From a checkpoint of a small encoder-decoder audio transcriber.
Data: 39062 training examples, 14.3 epochs.
Rows from block 2 of the text decoder, named by matrix and row number. Rows with one number belong to one neuron. Each number is 128 + 24 x the weight over its row's rms, rounded and kept within 0 to 255. All counts start at 0. After the name is the row's rms in percent of the matrix's.
# fc1: MLP up (decoder.blocks.2.mlp.fc1.weight, 960x320), inputs 0-79
# fc2: MLP down (decoder.blocks.2.mlp.fc2.weight, 320x960, transposed), outputs 0-79
fc1.525 105 [ 89 125 110  84 172 160 117 142 133 136 120 134 161 183 105  89 116 122 141 114  84 136 116 106  94 140 148 112 119 118 123  76 148 137 119 142 124 158 131 119 138 138 130 106 138 109 168 151 181 163 117 138 120 152 190 135 148  89 133 134 109 108 105 133  79 128 145 134 109 138 130  99 133 152 137 130 157 103 125 161]
fc2.525 101 [152 114 103 150 135 111  89 118 100 110 145 134 131 133 161 102 156 127 136 103  77 142 172 144  93  78 127 115 102 150 156 144 113 166 104 138 142 166 107 176 185 116  63 138 129 125  51 140 140 153 128 113 151 118 101 175 149 131 111 138 154 118 131 138 163 138 137 161 146  73  88 112 124 127 162 172 121 138 166 151]
fc1.526 088 [137  82 149 110 143 119 159 123 101  93 105 141 150 134 139 200 138 159 124 168  79 123 164 168 122 128 124 151 120  74 120  96 144  94 126 115 135 113  95 109 162 160 127 144 174 143 115 136 141 148 135 151 154 130 120 124 114 144  95 107 117  74 153 130 106 136 137 178 145 133 137 117 168 162 112  89 121 147 125 117]
fc2.526 090 [144 115 143 130  94 122 114 139 152 113 125 166 133 124 111 111 104 120 142 136  99 150  67 133 153  81 119  79 119  97 108 103 105 145 128 124  81 148 117 121 158 143 113  98  94 150 108 127 150 121 150 177 130 119 107 114 163 115 130 130 130 136  89 111 137 155 157  91 153 181 118 121 148  89 115 118 148 128  81 123]
fc1.527 098 [108  90  82 127 140 145  94 132 112  84 140 152 148 182 109 164  99 119 128 140 113  87 161  89 112 134 104 162 141 123 129 141 185 163 113 163 142 124 157 142 109  92 127 180 120 172 137 140 168 125 137  95 109 131 152 150 122 139 118 148 166 141 130 128 117  74 111 140 112 101 127 163 154 115 142 101 124 108 126 163]
fc2.527 098 [126 149 125 116 141 127  85 150 142 125 117  89 131 127 144 153  90 137 160 134 126 183  83 102 140 154 155  94 100 123 130 150 131 135  95 126  68 118 164 108 129 133 158 152 103 110 131 137  97 168 125 106 114 100  76 140 105 152  96 114 141 101 123 145 113 109 163 145 104 104 138 151 127 108 128 119 140 142 114  81]
fc1.528 107 [107 150 105 105 119 157 147  94 167 150  94 114 149 109 117 155 131 107 110 122 147  82 125  89 113 121 139  73 143 138 115 141  87 106 167  57 144 115 123 137 130 162 134  85 119  90 105  82 125 103  90 119 148 149 137 117 123 164 101 127 148 187 177 123 126 127 113 108 142 151 140 172 116 160 119 107  72 124  88 134]
fc2.528 106 [156 144 161 135 125 167  99 107 123 123 142  87 127 116 133  83 109 137 150 177 115 147 118 131 135 150  94 120 172 117 215 145  90 169 106  83 140 111 145 149 182 137 156 125 140  95 119 124 122 127 143 142 129 107 131  87 152 121 108  84 120 117 113 107  96 168 138 116 116 103 124  84 136 126 141 140 147 122 126  84]
fc1.529 110 [ 77 120  95 166  90 152 117 137 152 146  97 124 117 100 113 145 117 130 120 139 118 161 138  91 125 116 131  86 143 127 149 146 154 111 142 116  98 113 105 124 120  88 112 183 141  86 134 112 118 101 122 138 119  94 104 140 149  91  86 153 141 117  90 147 129 133 140 121 162 112  93 133 155 187 130 117 138 166 139 146]
fc2.529 116 [155 137 116 199 101 148 136 137 118  84 110 163 118 127 125 108 136 112 112 126 108 164 104 115 106 124 105 164 157 154 160 128 105 119 133 147  99 189 130  70 127 143 143 125 116 143 102 134 133 146 157 150  65 128 139 116 112  99 140  97 149 110 120 109 133 119 142 116 127 124 110 113  85 131  99 131 109 140 132 134]
fc1.530 099 [117 103 106 115 146 130 121 163 132 147 134 101 103 118 153 120 158 128 117  90 152 141 149 137 150 127  69 121 106 162 156 125 160 137 113 130 115 217 146 146 140 175 142 100 147 127  89 130  97 162 139 125 120  94 133 122 140 133 112 155  97 151 128 142 113 118  86 132 114 112 120 129 161 148 107 129 153 145 148 153]
fc2.530 099 [143 147 134 156 142  97 168 141 127 163 158 128  99 111 117 169 101 136 111 122 134 153 104 140 146 152 104 125 130 146 130 102 178 115 150 196  96 161 102 124 155 128 130  77 121 118 134 100  96  99 120 122  78 132 127 148 112 138 141 140 188 103  99 118 131 127 117 145 103 206 112  91 120 180 169 105 159 156 139 114]
fc1.531 077 [105 112 132 150 131 118 135 132 150 113 141 115 131 118 158 156 143 168 118 106 170 149 162 137 141  97 114 133 116 162 172 141 114 101 122 138 132 120 162 109 120 123 182 124 148 152 110 104 121 107 108 117 113 138 143 160 105 143 130 182 150 104 144  91 158 117 121 133 136 146 132 112 128 151 112 154 140  68  92 110]
fc2.531 082 [150 148 162 126 131 122 158 117 190 132 137  84 167 112 122 105 154 110 103 136 142  82 111 135 144 160 126 169 157 140 118 126 119 110 162 109  97 129 133  83 132  73 142 113  91 119 158 114 116 128 125 135 103 155 122 123 170 110 123 144 137 119  92  80 136 155 122 108 151 131 116 103 170  89  91  99 135 164 134 143]
fc1.532 099 [158 136 166 134 123 101 147 123 170 169 115  86 161 136 133 124 141 127 119 145 151 117 177  97 164 122  75 106 135 115 113 128 147 159 118 166 127 124 103 146 156 134 111 133 122 136 128 134 134 103  77 139  95 157  90 126 145 139 177 141 165 108 119 126 116 114 119 148 108  98 117 132 108 142  76 101  99  93 108  76]
fc2.532 101 [134 166 116 136 117 118 110 170 117 114 121 119 149 136 124 124 163 151  85 111 116 182 169 129 169 167 129 142 129 161 107 126 104 114  91 127  78  96 120 124 128 129  96 116 159 152 186 129 147 109 128 115 122 130 113 118 120 106 114 121 129 127 122 123 142 127 133 105  95 177 134 113 146 109 111  60 141 146 157 112]
fc1.533 104 [114 128 165  86 160 132 102 114 121 143 171 104 112 180 145 115 141 146 145 140 111 112 115 143 100 174 114  85 121 146  90 119 122 144 161 122 137 133  83 143  51 114 100 111 126 177 123 112 113 151  78 153  93 146 121 100 121 146 100 153 101 164 136 106 112 130 111 125 132 117 131 128 109 133 145 125 161 150 144 136]
fc2.533 100 [101 137 100 168 107 145 101  97 124 106 122 153 129 184 150 143 136 165  81 117 132 128 123 100 129 142 126 125 152 132 122 112 121 136 119 142 157 191 126 147 136 177 133 127 158 155 169  98 142 187  90 128 139 155 166 156 128 145 117 131 171 152 154 149 135 144 152 123 168 108  94 134 101 147 122  77 185  93 117 114]
fc1.534 085 [177 145 111 166 102 140 145 102 116  97  79 142 154 122 153  78 131 175 127 126 168 113  77 176 112 123 153 102 131 173 120 113 112 156 142 143 139  99 124 112 131 138 137  98 116 166 122 113  99 108 104 128 118 106  78  71 144 157 142 134 140 120 144 116 111 121 102 147 145 104 125 163 119 138 137 137 140 120 105 114]
fc2.534 091 [145 123  83  94 107 125 136 155 107 113 137 117 138 109 105 128  86 101 127 150 130 127 138  96 144 149 133 130 114 105 145  89 135 145 168 189 141 158 119 136 139 162 130 143 104 124 108 102 167 138 136 125 131 156 152 116 103 161  99 110 106 121  76 121 120  88 142 139 172 130 126  94 139 114  77 160 148 128 170 139]
fc1.535 089 [120 129 138 136 141 142 101 154 133 166 159 143 126 113 161 102 139  78 100  73 124 132 172 133 136 108 199 117 153 134 114 146 118 153 142 141 131 136 122 148  87 128 142 165 143 128 108 105 173  80 125 126 118  89 106 162 125  98  91 138 122 107 141 142 115 154  93 116 149 152  74 160 106 168 104  98 115 149 148  95]
fc2.535 089 [133 107 132 123 167 156 134 165 128 170 106  80 100 121 153 118  81 113 147 132 134 130 118  89 127 115 118 104  95 115 130 107 178 149 139  86 127 152 113 155 125 114  90 143 132 154  86 123 101 122 137 125 141 120 189 137 156 146 115 116 101 157 134 124 107 103 179 100 119 134 132 140 185 119 135 141 105 131 136 147]
fc1.536 092 [120 120 136 122 108 115  97 163 110 145 104 116  91 158 141 164 147 155 133 151 142 147 164 142 136 113 120 101 149 123 188 136 169 138 147 169 122 108 127 174 152 116 121 116 128 130  89 119 129 123 140 172 180 170  73 147 122 124 165 141 130  97 137 133 157  87  91 137 148 129 115 156  97 147 137 112 124  92 159 175]
fc2.536 090 [135 111 171 106 151 120 150 112 173 144 140 122 157 162 145  92 158  92 122 124 145 138 127 115 131 132 146 111 102 195 116 144 128  95 133 152 124  97 173 110 101 137  88 140 114 128 147  92 139  85  93 124 138 112 181 115 114 114 109 133  73 126 168 133 123 114 132 143 125  88  94 116 114 172 145  91 150 118  98 150]
fc1.537 105 [ 92 153 117 111 146 130 131 162 115 130 115 123 130 127 164 129 167 137 110 150 104  97 138 135 141 162 115  96 125 136 141 138 155  90 111  90 124 158 132 120 135 114 109  71  89 126 115 113 176 131  95 101 117 105 103 125 145 144 137 140  76 123 129 154 125 155 161 130 113 115 108 141 178 150  84 113 107 144 146 125]
fc2.537 101 [129 109 162  89 165  99 166 146 134 117 117 145 170 124 125 167 166 151  81 160 146 170 132 125 148 107  78 156 113 123 126 128 109 137  98 127 125 158 115 129  87 143 137 106 162 120 111 104 151 139 149 175 126 131  81 140 135 121 111 157 123  88 133 144 170 161 124 123 134 138  92 116 138 171 158 158 132 125 106  95]
fc1.538 085 [124 125 124 182 126 104 211 140 136 127 125 114 130 112 160  87 168 165 138 150 150 128 116 120 129  95 136 188 141 163  74 136 116 115 109 155 167 146 101 128 149 153 150 129 138 119 133 130 108 118 118 157 163 199  98 118 117 142 103 112 163 108 145 130 145  94  93  95 181 124 107 124 163 143 111 105 171 142 133 157]
fc2.538 090 [ 74 114 155 132 128 182 142 136 140  80 143 115 140 117 115 142 124 141 124 136 148 133 144 147 115 136 135 140 135 102 143 160 143 129  91 128 144 143 121  92  65 117 151 140 123 118  80 165 188 119 161  96 143 125 119 147 117  69 123 104 138 122 143 103 130 152 127 149 161 120 121  89 144 116 126  87 119 134  91 118]
fc1.539 107 [124 119 156  73 103 145 131 134  93 110  70 101 131  91 111 125  79 120 129  75 149 136 152 148 147 135 153 106 139 162 108  76 124 121 166 155 159 153  98  93 142 124 144  77 160 132 149 151 150  98 133 129  61 130 147 126 125 117 112 134  92  96  83 164 143 155 131 152 113 137 105  96 125 134 135 134 150 130 155 143]
fc2.539 116 [142 133 126 152 125  88 152  99 125 137 154 149 154 127 126 135 109 130 144 134  53 114 120 143 143 128 113 174  93 131 166 121 100 130 122 110 136 144 130 156 130 159 157 132  96 125 157 130 198 174 148 126 129 123 121  48 104  91  87 102 145 104 153 136  98 148 123 119 131 142 156  92 144 123 153 140  68 116 123  81]
fc1.540 096 [125 135 150  93  83 169  83 130 166 118 188 102  88 135 136 150 124 117  67 115 108 156 130 138 131 108 110  86 131 123 131  87 123 132 147  99 127 130 102 105  65 115 125  99 152 109 125 165 134 121 122 181  87 124  83  87 131 112  90 151  87 139 121 144 195 166 159  93  94 110 143 132 117 104 129 144 133 165 129 111]
fc2.540 097 [106 136 147 135 123 100 143 119  94 148 159  88 136 164 149 111 129 147 145 121 147 113 110 138 118 151 135 147 108 107 124 119 133 143 128 131 137 132 142 145  89 126 161 143 146 122 118 130 131 155 144 124 154 113 124 119 119  95 111 144 127 125 127 121 149 156 116 133  83  99 120 112 111 170 110 115 155 147 121 108]
fc1.541 087 [131 132 138 120 127 134  81 100 129  86 139 114 101 159 166 135 108  90 116 113 132  96 127 122 140 125 155 134 138 132 102 153  92  99 133 159 108 150 127 135 126  97 127 131 133 121 139 145 113 118 118 165  94 132 104 115 136 146 136 100 144 124 116 102 138 127 143 162 119 104 133 161 134 131 103  78 140 126 125 173]
fc2.541 092 [132 118  89 120 132 159 138 115 157 176 116  89  92 135 157 117 122 130 134 124 117 162 137 108 138 110 132 127 105 115  92 118 114 151 101 132 114 135 141 125 117 143 120 137  76 215  87 135 103 148 119  83 115 154 128 141 139 104 153 108 138 159 126 121 170 154  91 134 127 164 124 202 109 136 155 117 145 141  69 127]
fc1.542 111 [130 119 119 133  94 174  73 127 130 144  81 130 143 152 129  86 136 137 105 143  87 173 137 147 145 108 121 132  98 101 152 117 132 143 105 100 127 171 131  79 157 147 107 137 121 131 125 138  91 107 146 115 116 121 137  76 100 103 117 155 137 158 160 124 175 136 121  91 148 113  91 130 141 110 135 140 163 126  84 156]
fc2.542 111 [117 127 145 119 131 145 123  92 150 106 133 136  84 139  98 105 157 129 158 143 127 162 143 115 136 131 142  82 135 109 156 139 145 125 117 116 108 156 132  92  83 149  97  81 164 130 130  92 126 171 109 109 101 143  87 153 138 133 106 157 151 157 150 141 129 125 206 125 113 113 169 112 118  98  95 116  80 130 142 169]
fc1.543 112 [168  81 147 150 176 104 100 132 104 110 162 156 150 134 152  83 122 126 161 126 129 154 187 135  86 131 110 139 122 117 118 131 171 181  99 153  85  99 148 152 146  69 135  96 121  79  70 137 139 139 111  99 111 132  94 181 167 117 155 122 138 105 153 130 157  98 110 157 146 141 133 131 150 126 100 125 146 180 109 143]
fc2.543 110 [115 131 113 129  93 113 105 134 156 134 111  98 138 119 123 151 126 118 128 113  97 114  65 140 142 148 122 169 131 103 122 134  96 173 160 119 135 141 116 113 165 135 146 167 115 145 116 126 102  70 136 128 116 145 170 100 138 129 121 134 121 103 125 109 126  98 135 136 133 130 175  86 169 130 132 141 144 133 152 151]
fc1.544 105 [169 106 113 127 109 123 121 128 148 143 127 149 119 111 120 144 151 124 127 173  91 122 123 127 101 130 122 177 153 160 137 168 130 116  95 136 106  82 128 193 118 113 124 120 192 159  85 173  94 138 113 130 136 136 107 117 101 147 116  87 115 115 140 100 114 143 107 141 118 135 142 151 130  92 135 134 109 137 123 123]
fc2.544 100 [ 98 147 124 156 120 116 154 138 128 104 154  84 119 121 122 136 137  72 135 137 116 110  94 166 168 116 130  93 132 122 108 113 122 130 103 133 115 103 186 142  85 171  98 132  94 133 108 172 124 134  98 137 134 102 158  88 164 115 106 123 156 116  83 152 135 108 121 143 114 104 112 127 134 126 152 162  84  90 154 133]
fc1.545 081 [105 107 150 162 117 124 154 141 107 156 100 129 145 142  96  98 132 130 142 144 139 118 115 157 127 154 106 152  97 147 147 149 104 134 140 116 121 166 139 130 110 164 105 127 114  95 121  71 119  80 139 123 119 102 161 122 105 120 127 107 152 110 105 184 134 144  89 151 152 147 175 113  82 147 107 134 124 102 129 173]
fc2.545 088 [148 183 148 120 108  86 119 148 119 132 139 141 140 154 139  91 148 149 133 139 124 158 109 123 103 157 153  99 143 109 134 159 152 134 155 159 110 145 137 117 117 116 137 116  92 120  95 119 176 155 186 141 124  87 151 113 130 162 141  71 116 180 116 139 136 127 129 134  67 133 155 126 147 147 185 159 151  95 148 132]
fc1.546 100 [158 147 137 143 117 174 166 123 146 114 132 138 136 105 107 118  98  94  74 156  87 122 126 113 123 167 129 134 178 145 151 140 144 145 149  98 107 167 121 159 150 103 158 148 183 113 146 129 126 109 116 120 119 141 152 103 139  92 108 122 132 145 138 100 113 110 163 143 161 113 102 140 147 126 126 122 161  92 136 128]
fc2.546 099 [ 93 101 142 101 103 150 122 124 117 118 125 142 141  93 118 147 103 135 108 132  65 124 109 131 167 136 151  94 165 131 125 137 139 106 131  82  94  76 136  98 113 117 136 123 122 154 142 146 116 122  92 105 148 127 141  78 147 142 117  98 149 103 109 140 149  99 148 147 140 151 175 164 111 104 145 153 148 114 130 130]
fc1.547 091 [135 143 106 127 117 150 119  99 121  99 104 153 120 110 142 144 104 138 116 155 147 108 112 123 149 113 119 130 159 138  87 151 101 147 124 133 137 110 122  91 141 128 161 143 130 125 157 104 131 108 149 128 102 143 125 105 111 117 159 109 155 134 164 169 131 142 136 124 151 126 149 136 122 139 107 142  95 122 131 131]
fc2.547 087 [144 127 127 123 142 121 113 127 130 129 147 148 133 116 132 138 105 129 125 119 143 127 141 142 120 142 102  80  85  70 106 121 121 116 117 154  77 144 149 111 161 166 132 129 155 149 141 127 127 107 122 164 100 113 112 147 155  97 165 150 124 147 136 144 157 127 159 119 156  93 127  60 116 138 129 133 120 148 132 152]
fc1.548 088 [115 134 120 112 108 141 102  74 118 121 111  54 125 128 105  74  97 127 125 165 126 135 127 159 114 137 106 123 121  99 118 172 144 107 132 117 120 109 105 160 127 164  97 153 109 148 123 103 154  61 110 161 152 135 135 123 116 131 179 133 132 115  92 119 150  92  84 141 159  98 117 140 159 164 122 133 139 102 155 134]
fc2.548 094 [123 144 121 108  99 117 166 139 133 146 137 144 149 148 109 103 119 133 141 106  77  86 149 110 142 143 109 109 114 127 163 138 125 125 113 124 122 119 162 134 115 111 144 135 112 113 171 144 159 128 141 133 189 127 140 152 138 161 183 143 186 161 161 135  87 162 109 140 142 130 141 164  95 161 128 183 118 129 100 129]
fc1.549 112 [125 111 117 102 111 163 103 138 168 129 130  99 124 137 146 112 129 126 120 127 128 146 127 106 114 169 131 125 170 105 147 141 141 101 164 180 116 160 114 154 125 153 111 133 153 105 172 156 113  96 111 149 128 106  89 125 121 120 160 111 133  86 121  87 115 108  98 119 120 127 147  98  87 159 131 124 113 130 126 122]
fc2.549 118 [126 149 164 139 147  96 163 144 137 112  87 126 156 153 111 141 111 107 165 156 137 105 120 119 146 121 142 141 143 149 127 125 151 119 167 183 151 111 144 137 139  97 141 129  97 111 107 160  82 172 139 153 102 134  98 153 148 181 118 164 114 137 127  63 130 141 127 139 128 118  83 143  50 128 173 111 112  99 115  87]
fc1.550 110 [114 159 115 117 161 128 134 126 155 105 115 134 120 119 126 135 131 106 115 138 122 132 119 142 176 126 173 118 138 136 115 164 123 136 106 118 132 165 123 146 141 119 167 106 123 156 165 183 145 145 110 125 116  61 145 117 174 162 160 120 138 173 129 148 158  66 117 163 103 132 153 116 160 146 126 121 128 122 144 125]
fc2.550 124 [143 148  79 121 124 122 141  88 164 146  89 105 116 133 129 168 102 144 106 127 169  79 125 153 135 141 127 143 156 137 137 139 137 134 166 109 138 113 132 136 122 126 143 138 138 128 150  98 136 121 117 137 142 116 129  92 109 133 123 116 149 158 166 119  99 132 148 105 135  95 160  93 123 117 130 151 126 105 109 111]
fc1.551 101 [139 160 137  74 108 130 131 110 127  94 147 130  90 161 146 187 114  98 175 117  91 157 111 190 112 114 146 156  98 125 114 112 139 119 147 130 113 154 132 148 110  76 113  79 128 181 120 108  89 123 106 117 111 126 115 132 125 130 145 153 147 145 102  98 153 135 146 111 136 170 142 123 117 149 169 126 151 123 126 128]
fc2.551 102 [129 148 117 133 132 101 143 131 131 127 119 135 146 158 133 148 107 103  79 135 121 166 126 174 145 151 111  97 115 131 129  97  81 115  77 152 110 136  89 133 125 133 120 130 120 116 110 170 158 151 152 137 126 163 168 130 111  99 124 138 116 156 154 128 150  91 132  95  86 134 145  99 103  84 127 165 133 138 118 137]
fc1.552 098 [129  92  96  85 157 131 111 117  90  97 153 155 117 145 134 120 146 118 169  97  82 123 121 147 128 117 123 134 101 134 143 104 106 150  93 113  95 112  93 124 131 128 103 108  95 141 113 125 112 128 115 168 143 114 181 166 148 159 171 129 148 116 122 116 103 105  87  98 147  51 164 133 132 122  79  93 149 170  98 166]
fc2.552 107 [ 97 124 114 138  87  81 134 158 167 143 109 113 123 142 134 142 135 164  94 134 148 131 129 129 108  89 161 158 153 194 110 163 133 166 140 110 129 170 153 162 116 134 119 144 126 123 105 161 150 169 139 117  85 144 104 133 139 154 141 100 135 168 122  92 113 183 126 112 104 130 180 126 144 120 144 155 121 120 103 129]
fc1.553 096 [ 91  70 106 113 138 123  97 180 168 123 185 132 165 166 148  83 140 122 129 103 132 116 139 118  95 124 178  98 137 172 130  81 171 138 150 130 156  91 108 121 132 142 118 114 136 160 158 144 150 131  81 152  85  77 160 128 156 203  99 150 119 156  97 101 134 139 130  98 163 127  88 104 163 177 136 115  76 134 153  87]
fc2.553 094 [130 137 142 102 135 125 120 114 110 167  74 139 121 151 137 145 124  93 103 101 135 192 140 132 148 158 102 113 109 124 156 100 104 168 144 148 152 136 124 167 141 132 127  93 117 166 103 119 142 124 174 122  98 128 165 124 147 145 159 164 108 147 129 183 156 153 110 133 162 105 145 104  97  61 159 103 121 154 105  75]
fc1.554 101 [105 141 139 141  90 117 134 132 140 121 137 167 131 101 139 123 122 126 113 116 129 116 127 109 160 140 153 104 110 106 154 139 126 115  96  70 128 128 131 101 124 143 122 136 155 127 149 126 141 118 141  94 129  94 148 130 109  84 108 152 160 116  73 108 158 126  95 127  95 123 104 135 148 119 125 129 144 136 110 166]
fc2.554 095 [119 121 114  87 162 111  89 143  92  87 142 118 152 148 170  96 132 138 144 126 126 148 116  74 147 135 124  86 122 139 145 145 112 126 150  96 136 145 100 134 125 147 135 102 140 128 115 120 138 149 118 114  86 115 173 103 106 128 133 116 140 136 127 127 122 105 127 164 136 100 108  98 141  86 127 174 126 118 132 126]
fc1.555 108 [112 152 168 103 166 137 161 135 161 163 111 157 124  88 142 174 146 154 142  91 105 148 119 161 135 125 110 133 154 131 147  78 118 140 115 107 128 160 148 157 110 145 140 115 137 133 114 156 125 164 126 119 176 124 183 121 126 110 156 134 114 144 103 123 160 125 144 159 136 146 113 102 158 177 108 111 159 139 131 120]
fc2.555 120 [112 125 117 128 107 133 125 119  97 121  61 118 120 132 122 141  72 176 134 104 148 130  94 145 104 142 144 149 180 120 141 109 149 124 123 140 133 105 128  85 153 139 123 168 115  87 122 126 128 151 147 111 127 150 113 165  69 166 128 130 130  95 159 135 179 179 129 108 117  96 108 147 101  96 142 127 141 120 111 120]
fc1.556 091 [174 114  97 130 109 129 158 140 142 165 131 157 103 111  89 115 144 189 111 136 118  95 142 148 103  94  89 196 117 135 146 111 156  97  90 105 100 128 152 130 121 128 132 109  83 105  86 101 146 146 125 138 119 151 132 125 121 133 170  97 136 145 133 171 110 171 154  87  94  88 149  98  92 157 137 136 113 120  98 123]
fc2.556 097 [128 131 118 166 104 124 158 151 175 106 128 126 131 170 133 164 141 164 131 154 131 151 120 144 163 115 104 130 129 141  94 111 111 117 137 117 155 146 126 126 145 134 127 134 116 111 163 169 100 125 121  84 175 121 136  91 150 128 149 122 152 119 133 158 150 119  78 129 128 136  98 160 133 110 136 121 161 125 131 138]
fc1.557 128 [142  82 132 121  95 115 131 149 110 159 122 115 178 113 113 113 125 138 106 108 115 115 154 128 117  90 138 166 125 145  77 142 118 131 106 102 188 121 123 169 200 106 141 137 145 147 104 139 118 132 114 134 153 128 132 140 123 129  96 128 122 111 123 107 133 130 144 115 127 126 113 129 152 129 109 132 118 126 124 117]
fc2.557 128 [ 98 120 169 104 168 142 134 114 128 165 126 169  77 158 146 116 170  98 107  91 121  98 122 127 146 151 128 144 133 161 113 144 118 119 179  93 127 137 105 156 159 139 131 183 110 152 114 156 137 148 134 126 113 127 141 128 107 126 146 108 172 108  95  93 116 144 108  96 108 114 130 113 142 101 102 166 111 160 119 150]
fc1.558 090 [104 111 143 117 118 134 127 159 156 149 141 113 151 129 133 144 100  93 105 146 154  66 125 143  87 132 125 127 105 125 168 138 125 158 144 161 120 108 108  66 131 170 112 109 171 120 159  95  98 158  89 185 107 129  83 118 144  90 119 116 128 117 122 145 118 127 111 139 126 182  93 136  85 130 127 131 142 154  87 159]
fc2.558 090 [169 131 104 129 105 148 112 128 111 119 113 139 153 131 142 121 131 138 143 130  66 168 149 105 116  87 140  93 113 174 122 137 148 135 126 119 183 144 142 119 150 105 128 129 167 132 121 127 159 144 147  75 126 149 144 104 112  81 156 156 120  88 126 150 128 127 160 104 137 119 178  94 121 149 138 150 115 119 152 103]
fc1.559 108 [150 134  88  71 123 163 152 147 149 197 149  74 131 119 153 126 178 115 114 144 132 132 135 132 145 193 145 117  99 168  72 152 116 130 109 117 147 117 125 115  95 103 147 133 151 114 127 139 178 152 122 146  98 110  95 141 104 140 133 141 124 139 113 123 183 106 141 133 118 151  84 101 117 153 108  66 128 152 128 107]
fc2.559 108 [137 115 106  99 112 137 135 123 153  88 135 151 126 169 136 141 151  95  92  79  79 161 104 130 142 125 111 136  92 126 157 112 136 158 113 135 128 131 128 151 107  80 148 137 138 157 127 136 137 138 162 114 125 167 129 147 115 107 103 152 162 116 120 158 131 129 101  92  93 158 196 123 130 123  90 105 133 158 172 144]
fc1.560 091 [129 113 135 145 135 169 123 114 100  82 119 112 134 140 127 165 129  99  86 171 157  99 107 147 160 123 124 118 161 126 123 157 119 164 126 156 137 159 108 115 125 155 176 136 144 141 147 113 127 121 131 157 105 104 165 168 126  85 114 111 113 107 142 132 108 138 136 104 187 141 150 119  85 136  98 136 105 130 110 121]
fc2.560 090 [127 123 126 144  91 151 150 126 143  93 103  77 106 126 101 141 131 158 148 107 167 151 167 113 111 110 112 108  95 118 145 137 121 134 127  96 152 116  91 144  88 124 108 124 134  98 136 147 128 146 122 125 159 167  65 114 118 146 139 138 146 118 152 109 132 114 117 124 118 151 150  92 147 121 134 117 146 113 167 119]
fc1.561 116 [106 160 128  83 110 134 129 121 130 114 138 123  91 109 138 150 121 118 129 109 128 123 148 145  90 129  86 164 123 148 119 165  88 129  93 134  77 165 120 140 135 117 152 109 119 150 151 152 129 129 112 159 152 117 175  99 119 111 130 116 171 159 121 118 146 144 128  93  84 135 123 167 143 143 141 106 151 149  82 129]
fc2.561 101 [133 157 132 157 145 108 122 156 111 114 130 153 120  74 116 158 143 122 111 135 134  78 129 109 117 135 177 117 164 145 106  89 135 115 131 156 106 148 136 173 124 161 135 119 128  90  95 113  98 118 105 110  68 138  98 131 141 123 128 186 122 104 149 144 119 100 140 149 124 113 144 128 111 104  90 153 136 100 123 131]
fc1.562 102 [118  95 120 129  94 159  97 132 111 127 125 143 109 133  73 147 156 106 118 149 134 128 154 127 164 146 150 127 125 129  98 122 116 139 160 118 167  99  86 184  66 142 146  84  80 125 131 147 149 144 158 126 103 135 153 128 136 151 155 150 110  99  82 166 143 108 172 149 140 176 117 125 118 125 131  75 108 123 140 107]
fc2.562 105 [159 120 108 159 130 141  94 105 145 156 114  75 157 128 127  89 127 109  91 151 115 122 129 134 167 118 123 168 121 129 147 134 160 134 157 153 114 133 125 140 134 111 138 173 115 115 102 105 153 144 124 143 150  86 127 103 116 113 154 145 153 116 132 154 156 115 147 115 155 147 151 105 125 127 100 113  92 146 137 122]
fc1.563 101 [122 165 108 141 144 151 149 112 131 113 137 124 125 147 160  95 116 101 123 162 136  84 115 123 107 146 133 117 121 105 170 141 136 127 141 137 157 150 119 108 170 120 120 107 102  98 126 123 153 111 136 162 126 127 124 155 148 166  97 167 154 160 105 103 102 175 115 114 166 142 121 117 135 176 128 172 170  96 116  88]
fc2.563 108 [ 99 156 133  96 129 119 146 103 148 151 139 136  91 138 136 134 111 120 158 151 132  87 126 168  93 153 133 103 100 127 162  96 129 138  72 138 100 119 127 189 145  97 180  76  92 139 123 104  81 101 138 158 125 157 142 114 137 135 138 126 109 167 125 121 137 135 147 142  89 139  87 108 123 105 146 108 117 143 121 127]
fc1.564 097 [161 136 121 139 131 103  73 104 104 145  94 106 146 114 162 157  73 153 170 156 131  97 131 118  98 165 145 103  70 144 151 156 120 103 125 130 117  77 106 124 113 131 160  91 149 131  88  88 101 131 177 110 143 102 135 154 109 132 111 136  96  90 144 142  97 153 104 159 137 144 114 121 130 159 109 116 132 133 131 119]
fc2.564 098 [ 96 144 124 117 110 157  81 128  96 114 131 121 116 118  92 150 119 148 146 145 139 119 127 105 113  94 167 138 117 125 159 133 128 101 109 143 112 106 140 124 129 132 135 159 103 130 134 149 150 123 133 158  86 123 132 148 140 161 117 141 131 131 156 153 122 146 118 148 100  78 165 136 164 129 126  98 114 119 125 103]
fc1.565 103 [164 100 159 123 115 121 103 101 129 136 102 143 142  82  94 166 161 160 109 135 143 131 143 168 104 145 153 152 107 130  82 105 105 116  92 167 156 132 158 131  85 163 128 118 149 133 109 135 139 141 164 136 126 162 111 134  95 124 152 133 132 123  84 159 146  91 116 128  83 149 114 121 126  92 180 140 138 109 117 134]
fc2.565 108 [128 155 145 152  84 142 109  79  98 172 137 145 126 120 174 126 105 110 127 115 126 114  94  88 113 118 127 124 175 104 127  98 121 126 134 135 119 135 134 103 146 142 137 110 145 162 145 172 144  95 147 122  92 118 140 142 139 123 119 112 119  99  44 140 142 110  90 112 154 110 121 108 142 143 134 111 128  90  69  83]
fc1.566 083 [134 104 133 113  95  99 102 122 147 137 174 133 158 124 117 126 114 115 140 133  96 100 100 160 162 150 134 126 136 101 118 129 151 149 162  96  62 103 106 101 155 129 142 175 109 101 134  96 142 125 116 171 155  96 153 149 131  97 123 113 132 160 153 161 100 130 110 146 127 115  96 159 133  97 152 107 138 131 114 117]
fc2.566 094 [162 136 139 144 115 124 149 133  97 158  75 148 116 149 131 150 132 134 141 121 146 114  91  78  89 113 143 149 133  95 120 133 156 115  87 123 151 111 136 121  85 159 138 136 176 134 139 117 130 139 101 163 130 154 140 155 131 124 132 107 170 171 155 115  87 119 142 127  84 126 144 144 134 103 115 133 117 104 131 178]
fc1.567 091 [143 181 133 103 137  90  91 113 142 110 155  95 111 109 122 150 130 144 161  91 147 112 131 112 135 109 147 101 138 138 138 143 121 131 101  94 170 116  67  98 122 104 109 124 114 163 115 116  64 165 137 125  94 139 109 144 118 144 116  99 170  81 123 140 140 125 104 152 100 149 103  97 160  98  87 112 145  99 118 106]
fc2.567 090 [ 82 142 138 119  88 137 152 139 124 129 152 159 136 153 174 121 133 124 107 169 153 102 155 129 121 102 155 135 139 105 122 142 133 101 131 159 108 131 146 180 108 149 142 168 132 182 112 111 124 130 139 110 136 133 157 106 157 125 117 142 123 157 177 128 115 105 134 131  98 160 138 126 119 128 102 154 110 110  97 103]